Weights of a small image classifier.
Model: 6.83M parameters, arch preact_resnet, depths [2, 2, 4, 2], widths [64, 112, 192, 336].
Training: soap at rate 0.0044, batches of 128, held-out accuracy 100%.
Data: trained on drawings of small networks of dots and links, 195000 training examples, 6.6 epochs.
Rows from block 6, named by matrix and row number. Rows with one number belong to one channel. Each number is 128 + 32 x the weight over its row's rms, rounded and kept within 0 to 255. All counts start at 0. Numbers have three digits each. After the name is the row's rms in percent of the matrix's.
# convs0: first 3x3 conv (model.blocks.6.convs.0.weight, 192x192x3x3), inputs 60-69, a 3x3 kernel for each
# convs1: second 3x3 conv (model.blocks.6.convs.1.weight, 192x192x3x3, transposed), outputs 60-69, a 3x3 kernel for each
convs0.118 092:128128161121093128148128110128128151176128128112115137131087164184128216127166128128133161115106146128125128128129112128057153128108072145106128149111060142109074142085080161128128090128143096128128103072142158128078106180128156128107128160128124154128151072171143103134
convs0.119 092:144099191122108157125128128128091141128145128128128128162128074082110128128128128106083131122153080115108164143126145128131134128128097083220128172129175191128073170193127160131141135128167152144057084152128208134193106128090158071128083119157219078102051084170120160128
convs0.120 102:093105167109159128106078126128106097129159107128128128125103184128128158030181148117078104170078128114127142128147137173128128084118128174128111110136185186196105110049147074067128143128120128192175125177111128137113076128119157106128095081128128124128077128116163122090
convs0.121 099:113075128094148149128135119142128136164174061128136150128083140110101098099229067119128186128099122149109128158098117119128135156128115128134140122164201139137129073092151128178077159069147117105116148113122128153128133179151182128050128082116106120128128152128074128128
convs0.122 091:079128151145128116187137142128182127172169128128128146128128155110100146122143193128148128161126128208096110099128144185059159128127130150128111079117128128172123071128097157128118183100128128180104108136099117128106126191088144168128060139128128171128128141128128128128
convs0.123 100:079128128128128099082215128117084169127072063080105020103183217128120059117080063138128109128122113055136173168080189108131124128094158051181143128128128128165126128128094128154128153226142108085167111216055128128100144125121065128111149079132128128133164128119120120128
convs0.124 122:128117190095106161141128146130123185249088057128154138140128180128175145219146102122132135126140128128110120108132084151113128110152128066128094128170128128128171101114135155087150128144098128128130128081106128091133128128148087128106157159150128123128093148128109083124
convs0.125 109:128128128128130156128128148150128116073128128103098126068142128155099128128108134107120128143128128130128118128128100081128135073177128128105136128077103139083128128091128071170123168195128097117101146233128080128128128156094192211120089209164128050143141152111094171124
convs0.126 103:122123133142086128127086128149113128158140128128097185128128128147121222128112129128128108104158143128158078128128128128128128121056160128128164128188168089128128170064128128096128151128141126121128139162112128128128083152044128128128066128134128175128137123128088180091
convs0.127 095:128128132091128083097154087128128138117107112128115149136128057066128128169128132038159113155185093131121133128085128112109128128128141134208111103100128058128128130128141128153180186186097179128053128178128128163101129138097128101136128089166096128100033142108128094190
convs0.128 110:156155145121125143145128166128128128214128128128108128140117159112207123108151148122144128128115088153128121148127128128115156128128128140142083112096155150166089070128132128137134128092128049129070166141128128109114134064117209175128060129128137147128179140128191081137
convs0.129 094:114119128128156077128164131140096097168130128140128125097107092149205128095128128163240128092159128053061137128085128128160172128103192063095092128110143128118159128128110128214155128128128116128128114160128122128128094109128128165190170128128128128128128130076103094142
convs0.130 099:097174128162117128128133144177128089127109126111128186106212109141101161141149128165128149173122117128128184128128184155076128103123128128189128166128132202109069193136120039128152105102156136114121201150128163128128128128110112128088130163135098128202119128128128128125
convs0.131 119:124128128122136128106121128212128140128128128100116127158207227174135095190146189118070089128095128128128128119141135132128155090087128137114128128079150121123121128100115060149134135128106128103155128064125128128134197128122156128128096152136118134158169128166177085140
convs0.132 109:128099128170105128132099128115171128145090128103152069156069128071193156142127153162156133106092084113095139095149135097122131155128109129080160076161120128128163072141100128079124109084128131111167114128030146128124128128128078076126128114128128111152119128090144082109
convs0.133 103:089138128101156128069145131227128206128116176128188122173123127128103247128175128109122161135160182146120116124131128128138094128151147128102128196128128152153128153150144130171149136158128128146128160128128128075117143201074115215145204182147105107115118128162153132138
convs0.134 095:128137109128102128168108139128134128175128128231211141128103087130128164128154128124121128172151191177125128128129101092128179150162128098117128127073128095128112128133056236128128134128147128128128128106099144128150128152128134128128123028128078128127128128081192105128
convs0.135 112:162178115128159128196109109128081183064128133192198128128142128128090151079128086083099134157128158128128128152138101123154172091128202135098164105065128144139129101128135207065067088136122126090128100100139186139117145103128078128141085107128182128145128110125060145128
convs0.136 094:144156123128141154128128128128122094224128128126134165128042119149076183128128134103190128113128125144128156118128197113128128128125097092128135095158107128060130123195159137160128196071127145128128176128128114128092082146124128169132128102128226143128128128128150175183
convs0.137 118:109188105139139109091155120179123166073181128137070131069166132128114129175128128073128128215110073181137086077111161121127110128114131153133114128076227159128094085073139148155103175128128130090142163047178129139109128128073204151169116128143102111138164145111128128145
convs0.138 089:059049160145111183136128198128128128165105155146128128127128128136128128092024138172168128113174179157079096127153104128095121128107191136059100104180146128120086151114095115128204184128163130095185128151128115100128152138128128128105128238128128128152128167128128153133
convs0.139 093:087130128145128128128182128114137128190128120128095130182113102086149128135132161128129128128128086128089153114128154071128128136189128169149128112128067128080128128063128128176174128174156185191107128159087107126108168170128165128157149185176104128070128092169165126111
convs0.140 119:105128128181113101208128108144102070203112098128128112128112128128098232078153033183093132078135146128126118128156128128094128145139151128083128128128046128139128108126128136110143119117102027104066099138167128123101083128104009109146128044095119108109093107113110129129
convs0.141 100:128151081100131130110102167072129119172180145138125128089130162199100113128170156101106128147128164151085152054139175154133129195128183128170169105068128122111102149128105128128128127221128182128118170128128113128102132201188193054160135204167123192128128161144128086128
convs0.142 113:128117128099099141111135113128089128188128110169128236080131103109076175128128065127150106141158186128200128175128144128128146123125128128128131084115151128128127124128144138128143087163113155103128128124143112097130083059144120239126104128087197132067189170128143063159
convs0.143 104:141109079164100090149123128128138128128051128128128128081128225189198168128128041128141152128143084101160141128134128099124128085128128128128149175175128148128165128139091118128128128150072128128094111134065148128128090128128238138119128071128117099128182151152052128128
convs0.144 107:214022188230005155194000152128100128128066087128128071128128128162091172128101128091158128128128128081128166128124128128120113164128092128110186091119151065101128179051128151131140128128128127128102084128120107182137129123056128128112128155180130054113115128138137089128
convs0.145 100:116201149145128122115105152128102128168115144094192128131128138208210135106131141128128128105189128128075095099128122066128175109126076121143113121128100089091072128128128128098121067107123210158108086128060105128128071128111255255255100031028095128128090128108128128128
convs0.146 116:128088140110128137123128123159120207098190112128050210065176017206046128109128027093182070142131172100144134123136121129056128128129078090074128164128128109183128063111152128191128111128140128128161117128065128128131171179117077212119188110139152152110121104116084140128
convs0.147 098:128189214099153177161119128139075128070124115069128085084153124128097073154128133133128183081157147128211128125085128128108125147114101163140117136128160100093119116143128128128128158128153163173128128170149069154128138107127162128146116207128186128065128128109117128128
convs0.148 122:113109160128130147145108155241166085132131208116195196128082174128198115135069195128128048150182128099128093157128163128165128094128128128087118128124138102153128128128114190164128128128090100094142152093128063128141102087128128113050159110126189103085094128101164120128
convs0.149 090:128129121133118128145136081128134150092093144123139137122117181128199128030132123125157084097190042128129135185173080150128147053172128147128128128111166075128117155135128128126188109108128128129223059075158128128084128128156141128144128204128128128087091128158080085132
convs0.150 112:120099138133112138073148128128100153049128128162128146094128166128133142128226053128128145128088106078128128141050128144128128136125171082162128076068121091128177173046172128138128053176128043128136128073157090096098163099106128095077125056136159105112128105180128092128
convs0.151 094:149101128128128171128160103110128164137128179128136128101128124128131159089128083131128175156081205159119149179128078128087150082145146132079151137128132064192081128128128101195066097128162117128145116128180128161142128108128128149129221140036195168115128128082151128147
convs1.118 105:084152128170128128101167128050128151128128127119128130083105128161120149128096101144128128088130117168126123194131129139128119076138143116128112129100088128128128113140184143117128216128128128163128128128132199128125128157150141136128195128127176160128098128128128128102
convs1.119 083:085128130103111121128054128128128128128175128068181122144128128096106128128127128145158128181110128199163146092109094157200128128174128128124175128128085128128096093128097088134128166104155128144128128136128128128150097115128093167128128128111128186128185128128128128128
convs1.120 096:128128162128126109076128128116144164157163128118128121143179128128130128169163165128128128120133128142128162128146149105202128128107214160128185068171128155148114127161128140108128128170128066128150118122084182100090122128128197162188128178129174128128128128141128201128
convs1.121 098:115127115128184114128141128128126136129131067128114128125120071128166128042129102109108128088112179136128128117055082136136128128189125128075060128128095128123124154180087162084128145158118128128122120128125095170128165105156066177150119128128161072128161095128132128085
convs1.122 090:116111136128128128128128128141128099128151128149114120184128107041128165128145129139149074128128060128128081149054128138128153128128191109091073093128110048072087147128060115128092128128109186129163148114139136137144128117128167128128128114128128151160133128173144135120
convs1.123 093:095167144147128128117150130165119073159160128041119128114128128168128128101128063128092160159158128182096128128139132128151159128160093128128128128128126160125126166094129115090124217131142128128128125148162119128203128163128098128128128159128116198085127096184113096174
convs1.124 110:128128118145104128117125128171206166168149182183099193128156128128152083114137152128116128128152124130162128141128073159106128091128079149128134129108128115080128162163064088076064153134179128127133130128118091138128089128089050127123113094128128200089164129128162096189
convs1.125 111:151152060212128083201092128131144128128128176099163124128168116128125128202149128132123233144114106128157128073150128145139145094128155080128156117148128128087122128108090153110128128128108133128131128128128128139128161090139227161083128083108172147094119106102128084138
convs1.126 096:190132120149103128183128128155207149158196128074104128128128128128121175151128128171128141148154128148141164105128115133128057128128128120128075128128128133092128128128128128072196127069128129128128128087182128083145118128125172137158183110171159155152124080131154080198
convs1.127 096:112101128101128167128112128109153100115183112128058100141128144128153116112128161182138199124136142157094085128071147115145133103154115128128128255128128128128122193094111075176128120128132161173128062128128128087108117032128128128128034128128147119110128102128128144128
convs1.128 116:140144128231086050128213076106128152164129128105120096140131128128174118187128171151161128160131120088139096115128122165128136123101110083175168128133128156154216125147128128114101091128138128093150128085128185071097128169144087183154163094115177130127128096106113106162
convs1.129 093:086128105157128128123160180151109128106094128128130090151128121086080140128128113119199167128174171082127154083158058063118100161111169120128128128144128111130097111128175185050149088116134136128134147128089117084073142100145067128138120147128176128128160128112132142167
convs1.130 101:087128099109109075067128106149138108066128145116162128058128128097128098149106126128121126106186120169128128095116128123128128143135128184144128133076128108175128148126122114152161144121109148080152128106128075079147133128128136110070128108160148128128145139128103088128
convs1.131 117:101135082128141148116131131219178128171210155166114168217109158037210122136195187160128110114128080128109128106180128128134075156159128128170161118140120128128128092149173180042128085108128067145128123208128171159149106128158169194088128055128127128063173142128128010102
convs1.132 101:080128195128180128128128175128131128137130155128096146128061131066145159122135101132132130128151128128128081128118065191128161056116076076128146061128072128151205128128118128167098111128169128038094228128057042178114143150128092181128128128128128126128164128156128128100
convs1.133 109:128165120083128128157055064160128126140116169201171167157172128127127187023119157128119128128128128126133081145058128118163158128128128082171061128146138153179166128111093128138116101174101128097128128128128128121128061113044128166079128096128161128116128128134128128128
convs1.134 105:128128128128077156146128128128086132137176128097122053118138128128155097165191133128151085128081137094187184167128118073128131163130098143101128136093128131128085115163128142128071208124128090122128128073112093127136136154064162123128098128184209128103151083162145084128
convs1.135 100:128128128126123128188128081128051128128128128110118071112072127099067128141135164123128194139128137128150128156128125070116128155075187080128095109091128128142069128128195128151128207128125148128128194154157128168105128087191128140151140097083128157128150142099128128128
convs1.136 098:128094140146159128137150114128070162128128045126099104123128192139128128128194130102128128126142134123072132128163080128110108128142099107128128043110128128128165128205128143128149145128134169108100128128101125128128170129094134152132143057094092117097135166136128121095
convs1.137 106:102082169128070222100128128126136093128129128143110128071128117128130057164050118128128119132181099128150129156170155146153183062143128108099071071207123171136128163186128120093106100151128161127128128128169175120071146044062170128102128111088128128053103128128088095101
convs1.138 098:128170128063128146116128128120079062071139128109149087128128097066120128105123147150138053154128102128128186072116118090132123138159128209126128056131158080128128128083129120137128128166153128156128066084128184109069079035147101158101128128163128128165125128090128115116
convs1.139 099:105143128128112123147128151116111169131126105128217064089149128115124150128086170098128073128162128121166108149118123128128157158082142148128162128128146097114128077128128128081152078186128162130128211101124125101128155198142165128176128076127190100145129117128160128128
convs1.140 109:160144083135128115128114163128221128072125159097128128102142100111199094128100189189118128128124128099166128147128162192142128132128060128085114144128119128142109119165127120166144074126146152091101153149128127128140146049056144159109081128128128082128128128089077128128
convs1.141 099:051128197128128124110128124135142185134119128194135130148128119050128207135104130116128128119216152097128128151112128128140127128108128128125128114131199128104106128087143071128166152090128128136144128128128128109128124128128087098098109128068217144128028124101065075119
convs1.142 094:128128108128122165082128128079087075130186102128128128158153120128102128152078157088128120111128076114068078131154125128175126128163128128140106058128089161132073233137128127128135155060104128158081127098145128128073128128173099114178172128114157128100126128128152168023
convs1.143 099:102192128128128122095128106095115128128101132165163065128131053082222103185133128139115118154096057128110128128128159121094130111130190087172193128117165158123159091136101128128128128125102084128123128098128087128128128075110141105071131197142059128194169151128133188204
convs1.144 091:155089111188128025158117057141096111058161085124083182100106128092153042094128066128128128145169128135147128170097102128128067116173115128128097128128128128128128135128102097180144128194128115159151165136141163128105128128116099079174128162128159076140128156128128183128
convs1.145 106:122167128128144135206202128103139089084073128128095040128085123215182183128155104128128128084128095171186133113131171133149150184128128132128139128084099128166128105125128128133128158128135130109103128128128105164128101128102159101088090154166165135165096100146124128128
convs1.146 098:111128079100190116076173045128150128099103085148128128110043128140137042164048128090101122128084123132128128128128128128184128105148129104123128106121113067178128195128128115128135128128189149121128136128101100128134098128128150128101137113128210121180138162128128128128
convs1.147 099:128101174128128128100107162084089131117128096132116128155128163128103065104169128147063140163116195052187128173128128143170111162121175118128109158146143081122071128109128173134077138128128115063131089128128128184128095027148166114095128206128128135107128128128110177092
convs1.148 104:106128111144128128203128140153111141185128159128116128128110055121151124156128176128128123145149128128128128135121128128168190121120128154090128136049081146051112128103141128128128144127128085128141128213128128165119128168094129072116128128154124128107128097128150150079
convs1.149 097:128128128128122128128139136231145127092140162128092121128068128128128203124142128092139109197086164141128220104162136142128040112128140128063128128128093175121022128138128036128094128124060128100062100092128099135103030071128106127178128091128128128122157104122128085072
convs1.150 101:120064175128120128128100160128071127058098144091158130189080172177059128128127162158075163102128106128092128128103122098147128128192135128090076127150128143157141176130129120104128142153159135151165092128117128096092078132088103128095123116111128159108201128073128128184
convs1.151 102:073128128128128128129156088128125142073128131066128128193087128101164176121157111128128060131128128052122147093084128138146180127148075128082128139128179167128037128129158123154153128143177128106124101137137128037127150137133129076122101128168128151108179128087121155128